config.yaml
model: "image denoising model"
dataset: "scattered letters and digits in many colours"
train_examples: 195000
image_size: 40
grayscale: true
crop_scale_min: 0.8
horizontal_flip: false
translate: 0.12
task: "denoising"
loss: "mse"
noise_std: 0.6
arch: "unet"
norm: "groupnorm"
hidden_act: "gelu"
weight_standardization: false
widths: [64, 128, 256]
blocks_per_level: 2
block: "basic"
attention: false
upsampling: "transposed_conv"
init: "torch_default"
residual_init: "zero_last"
optimizer: "muon"
muon_scale: "match_rms_adamw"
learning_rate: 0.0023
momentum: 0.95
nesterov: true
orthogonalizer: "newton_schulz_5"
adamw_lr_other_params: 0.0016
cautious_weight_decay: true
max_steps: 11800
batch_size: 192
epochs: 11.6
lr_schedule: "cosine"
final_lr_fraction: 0
warmup_steps: 590
weight_decay: 0.1
adamw_weight_decay_other_params: 0.01
Rows from block 6 of a small image denoising model, named by matrix and row number. Rows with one number belong to one channel. Each number is 128 + 32 x the weight over its row's rms, rounded and kept within 0 to 255. All counts start at 0.
Before each channel's rows are labels from the 100 images, of 14976, where the channel reaches its highest value: "lies over" is the class under the peak. Only what is clearly more common there than usual is listed. The data: scattered letters and digits in many colours.
# convs0: first 3x3 conv (model.decb.0.0.convs.0.weight, 128x256x3x3, each kernel summed), inputs 0-127
# convs1: second 3x3 conv (model.decb.0.0.convs.1.weight, 128x128x3x3, transposed, each kernel summed), outputs 0-127

lies over: 2
convs0.31 [208 126 111 122  70 129 121 137 153 140  84 125 196 151 117 153 113 145   0 153 144  98 125 148 147 152 162 164 132 194 172 116 181 163 180 169  96 172 157  97 122 152 115 147 157 159 183 164 112 202 120 163  99  82 138 112  85  79 132  92 103 113  95 105 130 107  44 113 149 119 106 152  93 109 154 146 119 109 163  56 134 129 102  40 115 125 110  67 120 126 160  98  93 162 156  75 146  43 178 111 146 140 155  68 130  90 217 115  28 126 179 120  58 114 101 104 100 156 144 149 137 107 133 131 117 143  96 117]
convs1.31 [115 119 129 142 149 102 152 155  90 127 164 196 117 204  43 161 165 138 137 160  95 135 124 169 179 175 163 166 115 153  73 116 122  91 119 132 164 165 148  73 107 115 185 149 142 161 156 126 200 145 160 158 110 103 134 118 136 139  94 129 139 135 155 145 155 104  42 115 174  87 103 167 133 149 152 190 169  99 119  91 156 139 179 142 186 111 127 122 161 138 120 138 134  86 153  94 137  76  90 109 111 119 177 125 163 168  87  91 118 147  77 166 120 138 112  79 176 131 139  96 137 136 140 139  94 149 132  74]

lies over: M
convs0.9 [ 75 121 121 167  94  86  62 124 130 117 104 140  89 151  89 143 132 154 108 121  25 159 150 136  98 143  52 129 151 143 171 112 155 152 109 132 184 161  59 132  41 106  51 125 137 135  77 131 132  57 136 105 113  94 159  75  99  91 159 130 183 122  70 159  61 115 145 111 168 115 113  83 151 109 145 143 110   0 125 117 136 178 129 150 126 154 112 155 156 106  99 113 121 108  63  59 112  95 146 134 155 133 163  50 131  55  93 156 115 150 135 146  91 129 115  74 137  99  98  83 144 156 138 107 131 131  96 123]
convs1.9 [ 83 133 126  93 139 146  91 139 115 107 167 164 100 107  84 121 127  95 176 153 117 159 124 101 107 138 159  99 113 164  79  52 132 105 163 110  93 112 172 132  87 105 110 108 143 119 151 165  90  84 124 118 112 120 115 139 184 120 152 139 133 112 162 104  85 120 118 141  51  70 133 177 100 144 114  97  79 158 155 154  94  83 176  87 129  56  94 136 181 119 118 116 148 118 157 154 144  65 183 110 133 161 124 101  94  87 128 133  48 132 106  97 147 154 152  62 190 130 108 157 121  70 113 153 164  90  75 147]

lies over: X; Y
convs0.117 [146 146 135 138 126  92 136 146  76 139 132 102  54 100 159 101 141 162 134 172 106 127 111 124  84 106 129 166 154 127 117 178 108 141 149 133 182   0 137  93 120 163 240 159 154 151 158   0 123  83 147  68 119 111  91  55 140 135 185 101 205 105  80 135 129 110 154 122 183 147  99 127 170 150  89 123 104  25 148 169  87 112 157  73 108 129 117 108 101 174  97 180  98 158  87  76 134 137 116 117 163 121 119 121 153 134 214  79 110 142 109 129  44 159 149 139 122 119  59 108  92 146 155 177 138 142  82 155]
convs1.117 [ 90 108  85 139  41 123 114  96 159 178 116 113  83 133  98 131 171 178 107 178 184  74 140 138 135  75  94 149 145 159 128  81 126 155  57 186  98 119 125 125 141 112 115 112 155 151 101 128 116 111 174 132 149 104 121 166 141 136  67 158 127 169 172 143 129 117 153 118 124 137 189 154 130  76 114  74 111 180 142 139 106 124 169 122 136  18 153 143 134 131 138  74 140 144 158  83 111 151 143 153 140 147 170 116 132 118 185 103 153 106  79 146 129 139 195  92 142 147 100  81  87 139 107 140 147 106 116 181]

lies over: M
convs0.116 [141 193   5  84  76 107 122 126  42 129 174 165  69 139 111 184 137 133 153  85  50 135 118 129  89 102 123 114 128 106  54 101 141 175 154  94 155 122 138 120  69 124 148  85 107 118 190 138 156  96  47  88 120 135 132  50 210 114 154 104 153 144 105 127  48 116 138 109 192  98  92 123 148  75 163 131 133 112  70 136 108 180 102 129 161 191 120 106  84 136 153 166 130 161 112  98 141 106 112 121 142 123  95 149 117 128 171 151 108 141  65 116 129 137 163 145 115  51 113  97 122 171  97 141  92 131 141 116]
convs1.116 [155  67 126 142  98  69 114 175 182 152 151 176 168 130 131  61 125 100 102 124 142 169  27 133 107 165  76 106 120 144  88 124  89 110 120 159 134  85 166 136 108 100  97  96 144 153 102 170  83 126 115 170 138 137  80 125 115 117 170  62  63 177 118 118 162 150 120 146 134 136  98 159 165 161 107 132 128 126 140 122 149 125 149 128  69 129 132 133 151 131  54 142 130  81  79 149  96  97 137 110 112 119  86 135 150 133 143 169 125  58  80  74 124 140 132 130  71 122  88 139 136 141  76 107 122 201 109 128]

lies over: 6
convs0.77 [109 135 124 156 129 204 113 102 133 154 124 145  40 153 156  93 134 139 111 130 170 104  98 108  96 128 125 172  81 125 134 137 148 123  40 113 132  70  64 152 136  98 135 149 212 157 136   7 152 138  88 115 137 225 158  95 103   0 143 158   0 130 135 118  72 153  93  91  98 109 163 126  46  81  65  61 142 132  93 123 130 159 171 124 149 136 129  26 112 210 126  53  53 141 130  99 132 115  81 145 158 111 127 217 107 129 139  78 134 129 132 131 124 110 164  75 145  76 123 152 128  66 144 127 152 114 137 141]
convs1.77 [127  86 128 110 174 144 153 152 151  88 118 131 107 130 125 154 118 160 137 164 110 140 133 157 104 140 143 122 175 149 114 119 129 137 146 125 125 137 166 119 145 120  95 103  91  98 113 159 172 119 140 128 108 140  70 131  87 156  21  84 136 110 175 103  91 121 116 145 120 154 129  44  97 137 163 112 164  28  92 145 157 108 162 100  83  80 126 100 126 113 170  69 123 149 102 127 111 139 254  97 171 133 132 102 109 112 101 168 132 121 107 120  89 153 166 111 183  77  86 123 149 126 128 156  90 118  71 100]

lies over: M
convs0.98 [ 97  72 106  88  89 109  69 105 118  95 233 111  59  86  89 117 149  90  65 113  80 127 120 157  85 102  97 114 201  95  59 106 172 103 105 179  91 155 111 117 117 109 139 123 153 156 112 118 162  49 138  69 137 157 128 110 151 129 137  74  94 120  58 149  85 137 132 170 163  88 105 112  79  90  90 143  85 113 168 103 118  80  35 165 158 107 135 112 135  56  47  62  23 145 135 101  99  95 140 146  92  43 100 103 141  99 136 193 122 138  98 127  86 112 159  65 138 116 113 117 116 160 119 120 141 184 149 126]
convs1.98 [104  88 121 104  98 124 108 156 125 128 128  80 135  96  84 131  78 179 142 101 123 128  80 125 180  82 185 122  72  98  66 114 132  92 143 180 130  96 146 133 176 115 136 147  82 128 161 122  82 163 143  97 129  93 192 128 191 141 150 132 118 120  85 134  94 139 127 118 144  70  98 175 168 182 126 127 109 131 171 132 126 147 157 117  86 166 100 135 110  89 172 181 147 117 188 149  87  84  97  78 201 164  64 154  85 103 188 161  96 117 120  96 122 140 127 170 169 123 117 140 181 137 163 126 131 156 130 120]

lies over: 9; 2
convs0.40 [ 48 112 126 132 108  71 113 150 128 158  57 105  60 139 179 222 163 159  55 168 129  77  83 154 141 138  88 102 140 107 116  97 151 154  72 114  55 158 119 174 107 106 110 100 157 152 136 105 133  96 105  94 116 121 118  72 162  67 130 217 185 138 187 154  88 149 128 114 173 102 125 116 109  51 161 139 134 150 107 115  93 108  91 156 138 165 168 126 150 141 125  57  68 132  96 117 148  99 118 119 141 111 134 133  91 134  41  93 117 135 131 123 195 118 112  87  65 133  92 107 166  58  94 140 101 118 103 142]
convs1.40 [126  98  73 137 133  89  93 166 145 181  79  97 140  96 113 127 112 149 182 174 142 112 113 150  92 136 156 139 141 122  83  47 123 188  70  95  68  94 161 120 183 114  21 151 164 109 120 135  66 118 159 133 132 102 145 109  83 135 134 122 108 107 116 129 115 131 126 103 107 171 151 181 114  72 127 162  48 144 148  79 117  87 115 135 156 118 125  98 128  73 148  98 120 169 118 159 146  89 153 131 106 200 133 128 114 120 109 132 107 153 120  75 112 138 134 160 169 130 163 121 151 101 106 142 130 205 116 145]

lies over: M
convs0.88 [137 133 128 115  62 129  48 114 114 141 210 102  47  90 155 120 139 111  75 148 196 111  86 147 167 151 101  98 113 119  68 134  75 155  86 118  93 158  52 113 112 113 129 169 113  66 140 181 143  88 127  89 112 100 107 138 166 102 113 100 118  66 118 213 150 121 188 160 177 134 142 114  77 109  71 115 130  43 166  72 117 152  47 186 152 100 104  90 176 106 124  59  69 162  92  53 122 142 136 109 154 100 124  91 121  94 151 138 171 133 162  96  80  50 116  40 116  78  79 133 176 151  90 103 148 175 140 130]
convs1.88 [107 129 113 153 177 135 139  70 102 157 118  82 212 139 103  91  66 145 154 112  89 166 123 175 114 103 146 140 153  69 200 119 147 135 181 133 156 105 142 123 132  86  85 158 156 154 134 138  82 124 142 117 135  75 129 144 189 124  85 117  95 167  84 163 149 157  81 135 150 112 149 133 164 176 106  79 146 191 127 117 113 138 160 133 107 142 119 151 136 108  94 167 127 103 185 180 136 178 128  86 164 173 132 169 126 102 121 166 149 183 182 140  90 123  88 122 130  70 177 141 177 108 148 140  90 145 153  94]

lies over: X
convs0.17 [135 171  71 110  93 119 130  69 147 127 108 126 100  66 132 115 134 121  77 108  79  86 186 103 125 119  79 143 126 114 147 195  99 127 106 191 160  82 155 157 149 233 163 183 179 141 139 104 152  93 105 141 155 131  78  71 145  80 128 140 120 124 152 144 108  74 119 139 144  98 126  97 128 136 140 150 111 129 120 144 107 104 152 121 129  96 136   0 157 101 149 188 143 133 165 112 118  67 129 110 183  94 131 130 120 134 116  65  65 127  11 158 142 132 146 142 162 157 112 150 170 130 151 159 168 114 153 150]
convs1.17 [135 122 181 155  40 103 131 150 113  93 119 140  79 124 188 133 109 156 136 115 183 154 137 157 134 127 135 113 166 120 143 173 151  98 103 118 139 136  81 179 131 128 146 116 106 120 134 154 153 150 210 155 154 202 184 136 156 166 147 107 120 138 130 203 115 148 146 125 166 179 120 158 130 209 161 131  90 168 153  90 166 164 125  88 166 123 141 153 108 138 218 127 113 140 133 111 126 148 129 108 133 146 155 163 147  98 174 104 152 183 140 147 154  85  91  90  86 124 100 135  69 186 124 145 180 106 157 123]

lies over: W
convs0.70 [188 108 103  84 167 127  51  90  65 193  46  94 142 128 105 145 147 133  95  49  38 147 122 109 130 123 111 152 129 141  19 107 176 198 155 114 157 210 127 110  93 128 127 112 118 111 121 103 157  76 217 107 109  91  87  70 143 105 140  92 206  73 107  84 106 115  81 121 174 132 124 134  72 120 137 169  96   8 163 108 135 169  63 122 103 124 122 145 188 246 101 114  86 131 103 120 120  86 113  89 155 148 109 103 112  74 165 150 144 158 163 104  95 117 131 109 149 152 110  90 100  87 113 145  82 140  92  97]
convs1.70 [124 203 106 126 108 144 110 127 133 117 106 145 132 125 102 178 148 191 169 129 117 151  89  84  95 154 149 158 194 121 129  86 115 151 111 109  57  82 191  88 116  88  93 115 128 106 139 132  93 110 103 108 142 121 122 139 134 119 162  93 120  86 128 139 120 133  97  64  21 156 130 156 160  97 199 185 133 107 115 124 134 134 154 137 152 146 122 143 144  91 127  43 132 172 116 138 167 147 159 100 160  98 119 133 136 158 119 133 110 174 151  82 124 139 105  60 208 121  97 145 154 123 153  96 150 169  66 118]

lies over: Z
convs0.108 [154  78  68 130  81  82  99 118 145 196 104 168 137 148 146 135 111 124  84  74  74  96 189 139  84 128  76 120 141 110 133 143 138 165 130  74 126  78 172 147 124 155 123 162 157 124 159 100 157 120  87 105  96 154 134  94 122 119 152 127 169 160 141  77 128 137 110 103 133 160 136 105 113 101 159  99 107   0 162 197 126 112 142  98 157 151  94 102 147 164  97 129 137 165 115  34 104 127 101 121 164 130 122 149 111 122 161 154  95  97 122 138 141 113 160  97 142 100 129 139 172 148  82 155  99 110  79  97]
convs1.108 [128 185 104 127 141 171 116  84 146 100 105 104  89  59  98 119 150 142 133 186 104 119 169 136  99 163 135  92  99 105 148  81 136 157 115 191 128 121 162 139  83 168  99  64 159 148 105 143  89  85 123 124 108 187  53 142 119 169  95  77 165 115 109  87 173 125 162 119 102  81 128 117 121 128 116  72 138 172  98 123 125  91 165 137 143 140 154 126 105  95 104  97 108 156 115 119 163  92 166 132 143 109 113 126 124 127 128  98 125 142  56 109 131 144  80   8 145 134 165  78 121 140 100 162 133 103  91  74]

lies over: K
convs0.57 [162 106 181  92  71  98  54 153 184 128  72 122 100 150 110 158 103 108  98 142  19  90  67 118 106 164 194  63  63 162 125  52 105 104 132 150  48  23 116 130  86 120 135 101 127 166 140 168 152 134 126 107 121 105 145 125  78 143 114  97  67 168 138 108  65  78 154 150 104  98  59 101 106 158 166 176 104 146 143 116  86 129  60 123 176 105 133 158 120 122 130 186 183 151  85 111 133 162 135  95 159 165 127 131 188  77 180 178  93 120  92  96  68 179 155 106 141  93 128 133 122 130 134 140 159 127 127 131]
convs1.57 [102 156 131 158 116  84 112 117  81 147 179 112  69 186  86 139 169  53 157  88  62 164 117 120 122  99 115 107  89 133 130 124 120 114 130 140 133 123 159 114 120 135 127 202  95  63 114 151 188 171 152 193  92  58 126 117  98  79 120 129 133 158 131 131 168 124 107 147 146  63 140 183 159 132 110  92 131 101 119 107 107 176 176 135 147 136 142 107 148 145  82 150 134  76 108  88 134  93 141  95 144 114 151 105  87  82  95 148 160 193 126 122  62  93 121  71 114 100 115 148 151 146 119  68 157 139 101 139]

lies over: X
convs0.64 [ 73 112  93 173  95  92 178 121 109 187 122 142 100 128 190 126 151  96 115  88 106  86  82 104 128 166 202 126 115 146 129 135 151 130  39 123 107  14 143 114  75  95 154 150 158 126 109 134 127  87 201 124 105 162 238 122  99  75 120 118   0 152  57  98 160 118 168 133 157 135  96 127  49  79 120 102 152 184 160 107 141 129  88 113 133 120 133  35 128 160 154 199 164 127  28 114 120 113 130 134 158 133 133 163 175 125 118 167  70 118 123 161 118 122 152  92 124 127 123 122 126  25 140 103 127 119 188 125]
convs1.64 [156 144 132 120  85  92 121 112 147 115 159 125 173 182 104 122 126 156 133 146 166 122 110  68  95  70 146 147 174 121  55 189 134 121 155 127 113 150 117 160 134 116  97 127 103 134 105 119 122 145  51 141 129 164 158  89  89 136  34  68 129 111 139 114 132 132 145 149 161 151 143  56 100 148 136  90 156  37 151 153  93 186 125 137 148 149  90 135  65  95  68 124 139 144  83 141  98 134 118 106 157  71  81 142 158 144 109 189 158 144 103  98 154 133 121  69 188  85 131 107  98 132 146 120 110 137 126 118]

lies over: 9
convs0.97 [127  66 158 147 114 155 134  78  89 167 153  97  70 148 152 135 158 159 144  91  70 121  46 162 109 108  41 142 104 135 139 144  51 144  44 125  66 148  61 177 180  94 144  79 152 129 137  83 134  84  93  64 150 178 134 102 188 127 130 117 101 113 101 100 105  98 124 109 169 150 124 127  99 122 141 173 130 175 106  91 103 120 116  97 102  43  85 111 118 149  75  52  89 122  90 157 113 165 174 122 107 106 163 112  95 176 105 125 125 143  37  83 168  95 131  85 115 123  94  73 190  98  81 171 142 126 153 118]
convs1.97 [189  95 121 147 170 140  55 153 135 176 127 134 155 156  91 190  78 122 121  81 122 106 148 141 158 122 194 159 153 144 126 127 156 133 191 158 115 153 147 129 192 137 154 122 108 123 141 155 173  96 149  94 102 138 128  99 159  87 101 151 108 127 133 175 101 138 120 131 108 147  92 189 141 129  45 161 108 131 137  88 143 129 133 158  93  69 140  84 143  97 149 129  90 113 100 101  59  74 147 172 146 200  60 118  86 131 119 131 181 153 141  95  94 163 106 142 123  92  86 132 119 101  82 174 118 176 136 121]

lies over: X
convs0.30 [136 114 107 109  74  31  91 107  56 106 157 132 216 108 100 104 153 142  99  39 162 150 113 104 200 130  66 112 129 116 104 184  43 107 100 120 121 137 151   4 180 153 195 181 155 124  99  67 125 116 189 138 139 120 123 101 159 133 137 135  87 122 180 171 130 138 129 140 118 125  96 124 115 148  72 133 120 131 118 102 107  73  84 150 107 139 132  60 197  78 124 155 136 141 143 159 129  46 120 121 156  87 116  60 127 145 131 143 133 104  62 167 108 128  69  79 130 147 101 174  97 109  85 120 191 122 146 128]
convs1.30 [142  45 178 117  91 103 126 104 117 160  99 141 127 160 183 101 142 153 141 157 140  74 137 102 118  76 170 134 157  63 136 108 201  70 121 116 136 137  68 161 111 140  82 156 160 122 145  71  76 136  91 111 130 208 205 129 170 121 118  93 136 100 148 109  37 130 140  88 128 105 140 154 131 151 184  98 127 146 165 137 118 162 101 102 137 132 102 108 144  83 118  89 114 171 175 145 152 105 111 107 101 156 156 150 110 169 117 168 163 117  98 107  92 131 155  88 137  97 151 123 161 105 148  79 139 129 151  90]